Weights of a small multi-label image tagger: 145000 training examples.
Rows from block 5 of a small multi-label image tagger, named by matrix and row number. Rows with one number belong to one neuron. Each number is 500 + 50 x the weight over its row's rms, rounded and kept within 0 to 999. All counts start at 0. Numbers have three digits each.
After each neuron's rows are labels from the 100 images, of 14976, where the neuron reaches its highest value: "strongest on" is what is common among them. Only what is clearly more common there than usual is listed. The data: dead-leaves pictures: piles of overlapping shapes. In brackets: how many of the 100, against the usual share in percent.
# fc1: MLP up (model.blocks.5.mlp.fc1.weight, 768x128), inputs 0-127
# fc2: MLP down (model.blocks.5.mlp.fc2.weight, 128x768, transposed), outputs 0-127

fc1.679:502544591436479516552568558475506508431468588506498461498419470545519450468471440409601489505452490530433456487429522494576572526613498462554520508589533544467498494506438515521533505543483579565518520471529411531398542517454575434416481435548504469545525499507488561461583622484467507377499439438591574470526544539436567468435428500492476453476557551495501453436446470492444475519533
fc2.679:445507580390423531562500416516535474517426509534458468459539604432434430549533439496525583473467555523542436501438524487423609508536537495548469512511469517425549473512512576506581464427491475439530469412461476494493532500555649588425486480504475394442510540455516480458464527515506537498533514498519569542496507422485510512560512561573472492478554659497480445514460485473498571479418
strongest on: pastel (100 vs 14.5); shaded (100 vs 50.3)

fc1.495:419487521469525591505492476533455506565461462478457533553492434456496520439432556457566496548490499489544523457531473480464438530440421533494452516519420402471558539529585465491505516510530501390484431528557504539532423449514492509603418604440496493592546556621511530520457509481576464433504464500498475475456488390479404464519595528529443613467396547532550531486508520565590445502447
fc2.495:602469491579571531486483535509442504472401458503505563504507535526456462539566480427547496463517504432424468547571418472520515379476538559451577466503564522491471455487396418502471566608460440472499566537423540387529553492476559518497459598488554537505477538452545425492492454482458572464452501495399457502553490542529573587498458366534480543536520502530530462574471532468534464526568
strongest on: pastel (100 vs 14.5); shaded (100 vs 50.3)

fc1.643:541477452525486530494491432593502378471443458465531440536556554441557465494562560522472555519497595458535411430531498546527525480506534475509403514466491447468508505491552515455501386558489434430506481412581531497496421440616494535478579527527479356469407497546538475526434517534451525588603569537522397487494500429526553482500563499585494513510432544496491514525577546497533461524472
fc2.643:463429471509472536465497537439559540500513547572594499494467501485569544607568532516501493506512442653565493460526526506548497449534516400502546576465450507432532499479518529499442554552474535542539518523572464496545533530467404539490511491460442550544480362426448448440427474491502479479552430603418556558496399552507470455487542526530444513403387554494400501480544476478486485476580
strongest on: large pieces (89 vs 33.4); dark (69 vs 13.7)

fc1.530:475558521447546458522551474551474384571470484495500489567502558508448365559437513486512592495429517465472431468530514540495584508558453524430465552529508486608377587540525457436515442445445501536470432491536548483555434506472556570579467484422441440549528544516391440531555484484525516483501450505387481497513469543458601537422564493528499449497527519524539574594478496469560523516457
fc2.530:465435452561425564566506507499490503483516537434563477500405528516565570435492527580474474551576581576509406506448517528546458508465525514478505504495527506490487473496458442516448469550444369423531499486510536539567474377495489406495571475562541496451535420439464522521473548457512526535542504552414422530463461442533561393538578515407557473564437439410553410528478550563489537488447
strongest on: shaded (82 vs 50.3); vivid (45 vs 14.3)

fc1.748:442581449530473450542497460564604524579524411498437500451518476525506470497563438483493522505577576497556476490566509484468483498457497464427489446500496418507464476491511565437593612487527435483518531450444383505454404468516423539487501445520522493471582496562513538642437474497503478413450487486470537520417615507472464468565487537576538544438433474518568504557449426559533570471431
fc2.748:504416483493575466443535558491397516449458487494486531595553523468520546551497633513491554553478536465534610549480523493441514453384559524510391531518513490555473559493568442520484462523438478489475417462452552415455475544507492517484440564567538447550508533500510465497511490542516442498612442503477508393585542558535534390504543494523630578458453455424457551531512459422492477481517
strongest on: pastel (94 vs 14.5); shaded (87 vs 50.3)

fc1.76:611593464371515487546592422498472522556478454540480510520476512425523449531465457542573558590531406502525516567480597552417591609399465545468512457490454493472517567458465542508472384481440473470498522520493520531558419429439536453542522449462400503440582503417464470561459495489554518520515534406480519561515442489461461504584576526520466468525495492525518466540523543475526544534478
fc2.76:404471515489550528516458472499562538436506505537529510431485603425541547478517544557472426526604484572503552586444523420571532436625482553608505558410532506437478478482438496460519509496403531450472417453433469565485549535523483608448514446487519515492513514492520474442494420499470462507456479564526538545482411425459465560535471496558416522542568566557420437439504507557538536458432
strongest on: shaded (83 vs 50.3); dark (58 vs 13.7)

fc1.653:588536552397514518511514482512462493550437470500544495434495505539590472414450428498542610553460615420478475416483594534491556557511496451562504531508538464418451470459442478543490439560428524438520529478493538527495524522447538423460467454568453451553522498505495471423500540491461569497556458409430451448515433545515508520456443556542519500489495599509483529582463672496577467488558
fc2.653:542494530505567448562540500456534442574479500425558543449459511536533579456465493540570402474536535549455510433435446532474484679520475548526583513412550437557513601556459464496413467465557493533513492483587553539450418461460476505466439582487406547523538464569470507441439570548445503487452600540500478436450466487526465415522466549586432537503452506478485476464552497460498445495515
strongest on: warm (100 vs 14.2); large pieces (91 vs 33.4)

fc1.423:506536419418495514472547470472497601545516490590455524501568506444531408465409471525468439493500499509554511565477561477456510540559596541555534432448468463613485469475454579457538558525511499441492481588419471535584558535496462542475475468364500379543494507441446456482418414553517483538562505472556473529506495424512417550484413515502464516436593560540494501514550546521454575556533
fc2.423:472491624505469492534445459521518559464583522540521461558543529507490502537581451494492506497409473478525512444486491519522552430507437408469550516582472480439496429511483510463594459535571556532465484534506439462487555541553525427479479482423500400587579498502551482493575497445490412451500399470449496496501596658477504532481529457469394405430568622516447511561480538509483477526553
strongest on: pastel (41 vs 14.5); dark (35 vs 13.7)

fc1.636:507511462458507477501449453552417479433513542535463479483573527442559485474568494498558583481500544498482454479544438573562519528514541511477423513507521464431495448487481470466490543516524472460516458549450474442483578488515607461571496359493495388571517539420511566461511457439576621571508520505422490476550574465471492548551394536479478460391596617533587521531497539558425543550512
fc2.636:477489596499419472542422477491489445447518492518519609484518405564434466498498574521616430474529538463525435435567505481400528468472577504465479506564549509440541435464458569454583401547432505404584516424524515527463495543526508479456525576442451414523507472456480405447506502523478426418529384443533466475511486503520572467474468528529504426554520594466428436539563517463497512513502
strongest on: pastel (100 vs 14.5); shaded (100 vs 50.3)

fc1.65:438562450509402487588484505512561487492474473471413496531507564479567494461589516439483531472503512528448559550545480561517439485538424402555567475550517564478470481520469440518528641631589465589518497479467511462497506432575565522567511517478500522480449494490477559488539466484507447543530456533375441410449487603509511539436509458409528491541574520488499505542473494390444583572521
fc2.65:502565538539446515510464522528542592467502595516459517537557515503529533577577593519523570461511526516489524504466543422561415480491515477520603486517451489488467498509496482501505412551459498493466429501468474523473476471515473489535448415483466442460532539458504404441560510499621571571550561482397454408561449469443497532390474435522502566501585390372405457560554435541460485486452
strongest on: earthy (100 vs 14.4); textured (81 vs 40); large pieces (75 vs 33.4)

fc1.302:458451479428399555472540475436491572528589516559546566431534489552528533463603461475572521382480504530485568442599439517514463503474503478558545415542568506542541502506477443542542482477569551502520521572439458466481470446438495564565472463516583599442491567486459473525564488544491423574444385540435578460498526567436487517464438578469440540590480456504535501478441504517438477452468
fc2.302:447393459581501543519454474463477562497514492489482489638464468450536466484521527433514510543427504488504461667509537497503530503447545530462420472518586532534551545411478503469497534562563549516486534464539468420487588418476509495493516524456418485489481411624500590463450491484503544491449596497598539433479406525488516408464490479498467552473476528509406509439531568478437596520560
strongest on: cool (96 vs 14.4); shaded (79 vs 50.3); large pieces (60 vs 33.4)

fc1.447:494530431415522494506488553565533537510570485450569445556422478413471517576458589488505579579577538483536495484499533556595482490532471459471471484601515503556552525492432518472499506490572490396459527475502491476513472422509413507566466528511477378479497459476535619561532502447486535498507487498623453482554460432581460610489479511515457442561367493472520504430526514403474530455572
fc2.447:486452557514532468575534452446394517472495423571521478451521487594503494464586531499610502505458551430429500515529538464505509448488467631509561521487506414463547440447551483475466462440578495514479560488572474538477499389433512522503459463511490592443476519459515428440564450599493422522522560542469464552499436414548599477556514464463517544575547561503503528544455383530471565575463
strongest on: cool (100 vs 14.4)

fc1.146:458423477449570562460587504467459493458540435435434550480483474503470621391466576530527505511453514570441625488487493564496535600549520570492505469487451570527478438503457499554503433556491450525489507457471485527472437603579556510439512541541469408511493520523560523596493479485488459561572461521630409522456527452507507403519411489542480514488531539529487546505540511457546622457536
fc2.146:519528518507510407478483444447463456508469531472537602532457504579443488454577495488351537413504453470548478509546476546535425422495471427475583442582532514462473439606534466501541528637442479565510470487464513538498478465452450497523555465539447510453500514546400484478512424492531449536501615531477517447444512429492530537564498501563556548554453482475594524502485501494481334563491
strongest on: earthy (100 vs 14.4)

fc1.60:490520520473483539507510590440525570530510457541445518381486472595452488537558601444448485510544476414550478544542429479477499469583464421481547511624500411433489516526512442572478525454555477500500412618461466464453501467484565461523506435448486572434490575413539484512503387469513492500510532518411588516435506576505603564450533464472530470500539562510521533541493525468575508466399
fc2.60:506397483552503491550396462514524495564528449501516590557466478384493527478465458642450516506505457577473555566556514451471468443456569555394415530421520539504499457414542501454453522512466507494585515492484484504565471497495542498451514566530455464406407468485542555611463548404521507485457491529530632473444502494525537500533474525545464502476412405560503452478577485508439577482503
strongest on: warm (100 vs 14.2); shaded (77 vs 50.3)

fc1.107:474496536594467614466398524558506474457429436560467453492535515436460442544456541419491459489478402453514514557574520548456392534408390530471574480498493527536494553572523517473503482566513491539630549469499543459423528399526458511423501486520573550482552456421394465540480568528508596529505450554499457505419476546487403451525507516441511454431522486554524480474490489487550540520452
fc2.107:542504534460435474573543621512422460523564414415560492477553387586542552526528555539562551508437495528471524508464454538511526478485536468511449561458403425533516513424584460529550550496524409474448424453516508412412475537468481497455534497413527433561490486503491557461527483471584516472426503465502611510469424513499541435489598425597527486484466500415470423481490552503565520460526
strongest on: warm (100 vs 14.2)

fc1.352:520535537520515593533450488641441495522477525459500585488525506435541473524472529498470538474485496469587606492539461515451457438446525509530503373536438471470524570388455562555462475462499533485522547471597450477488528557439562489605522532546467344454497493438498535506501448486532466500466433410463417496497618461565433480533482544538530540583559430566490491523536470599503489496506
fc2.352:475486527634517497525462425557508530462392481510500490566546497411524493502457446512596616481482623517553507570484562556443481396486461568427536553444469531599516511428448460424471492506490421476511503587435531492537533484534505462466467496429526476545485465497501434488401411561551517522523427510503438379513562503504463582548465394533453559512508511576494465530510512464514555540488
strongest on: shaded (89 vs 50.3); pastel (69 vs 14.5); large pieces (65 vs 33.4)

fc1.122:583393534467493553484520531562532536589610534481496557604546495579430527534588523436535574411437524524507531420537383521476471496451505461439409551485520456488534526604478497496507461439600434439497531494438463496574442502357466559555511469454509603437518548472506536450484510532519529540512472553520508477461468464483502468506506529433530478524487421524524474520380494528448496423531
fc2.122:498488523588448537509510493509528460472610437491544446513502509499638541550596547431461444463493500549430466558441524467458514464519475536498390449582559434490501471518487525468504433545530575513462496472486475444457511455478418541514446610399453491391427521603513501597466495568465496560514523608545532502487471520374465490456517490499546511565482535590485479509524497376490557514542
strongest on: cool (100 vs 14.4); large pieces (70 vs 33.4)

fc1.181:508576521547480574534539533484527447515464444489461405436504509566501539428525444405423497405550486474480502485604511539546525513476570531500488542556485513502467563496404523473591411493404505458507501535527475485492524538507452472424530510495511578456539543642531442556554451522489471393501415524500522590474543539455569543432586532401523475514503391477418523466545561461526422443458
fc2.181:495421485538462523481434533444511416441568459517457525422423549489598502540511510573503446466509438439419492583470555420598537541467558501412480567505462585521563546515602433515520526564504444545511445543520483500422507491491476407545451574518418536454571465484514489552552462486584569522492573414444542498561553421510609514581538552520469497526469483471447529518560452440520543490444
strongest on: shaded (79 vs 50.3); earthy (68 vs 14.4); large pieces (67 vs 33.4)

fc1.308:548557492488498493542462475508530529527357435478461523486427548505490515437482570622543399525539537509554561453550485479532494478521546520391450480433469371509452532507507544516579522508476438461592570576534463526509499578484553472506439511435469485467441456509529439465520389461459426479414461441515493460537428494554525508535541572533443560526451538581556542602556536481568495433567
fc2.308:401482480505449558452498539519512419506670459537512477527641547453538525435583481512506571547529522483555466449486579504446565486503509423500434510498473606541524476556544447416555467509469487505494472539486505518514546515456506578546524518450465446589466452550460468480471402519492468451491502583467485492443479447471486479598475482489592528425478543453520492527540482419366403579546
strongest on: cool (84 vs 14.4)

fc1.764:489543452576533463446455552569480573472441475555454600500561450508451535461539462493460608502549420471564562569542561466432440488480531617469535494514489468490532348436459501518476578462456513493498467516460511415498556533433408443552429455415533450567524458465478515522546415581545455506528467428536454482541560466512454506477435566475510528487584467519557594590460533486503530518527
fc2.764:416605467449534527546552494573545472468445473544519525579486583459452461426386457566507432538430494460505509471474533485414481505551505440487502586439463576567478565431547494417574500512509404601473481518435531498506575545561605439571477528439447489548570534442498481493507447460512505496510505531536400546525572438521473525567417440491427463499519488523469482554595421464494497564508
strongest on: pastel (100 vs 14.5)

fc1.488:396385527532492529515495448613549495477479458523450466445510524510511528552523593418466490456478541440493529527572581474493516453608517514520496599491508426549479513426460446426458433485521448516482447499473551439486536488567573470608483564449484437548457562409491542459467470546485525517514584531479487606516531536456537538557486535450460360528487558541420533550598458431466467478539
fc2.488:481524347406493607478445461557502473474569432542504492514513459396477499457481544539473520583492455487518508454437526480568492542461605498548518445580474588490444460535521514485533609569563461502407467531509493437510405535574483439535479453471510519490520413591499515566502438514528464546474542481519522519524555469519537411496445410488528531404540458405500492565582534527449483597522
strongest on: earthy (89 vs 14.4)

fc1.139:533551547482570385540570440505521463403600419513538527562421454440526525496536505500473550458553460495505563444386405501629583469531436480500518477377471509508475421510479423514547509561491425559571558431600534477505565482472469501410463483513524484407519520521527536508500521508491462408532533562534530525486469466510580564558501412469475543500487478407497560528469495512534492557553
fc2.139:492562465494508583452512495485530426544422457594475461540527468467579460599518537552474464548493547454517519420511475482403513469506409491403464496501529515539629501544461492440486513472476518517506589517590602520502538497520491387452495604397404555538458496453500528403409438520547427521491614448531520530541489415511581496440558545492462515507462472496518510511511562526499523551414
strongest on: large pieces (86 vs 33.4); earthy (69 vs 14.4)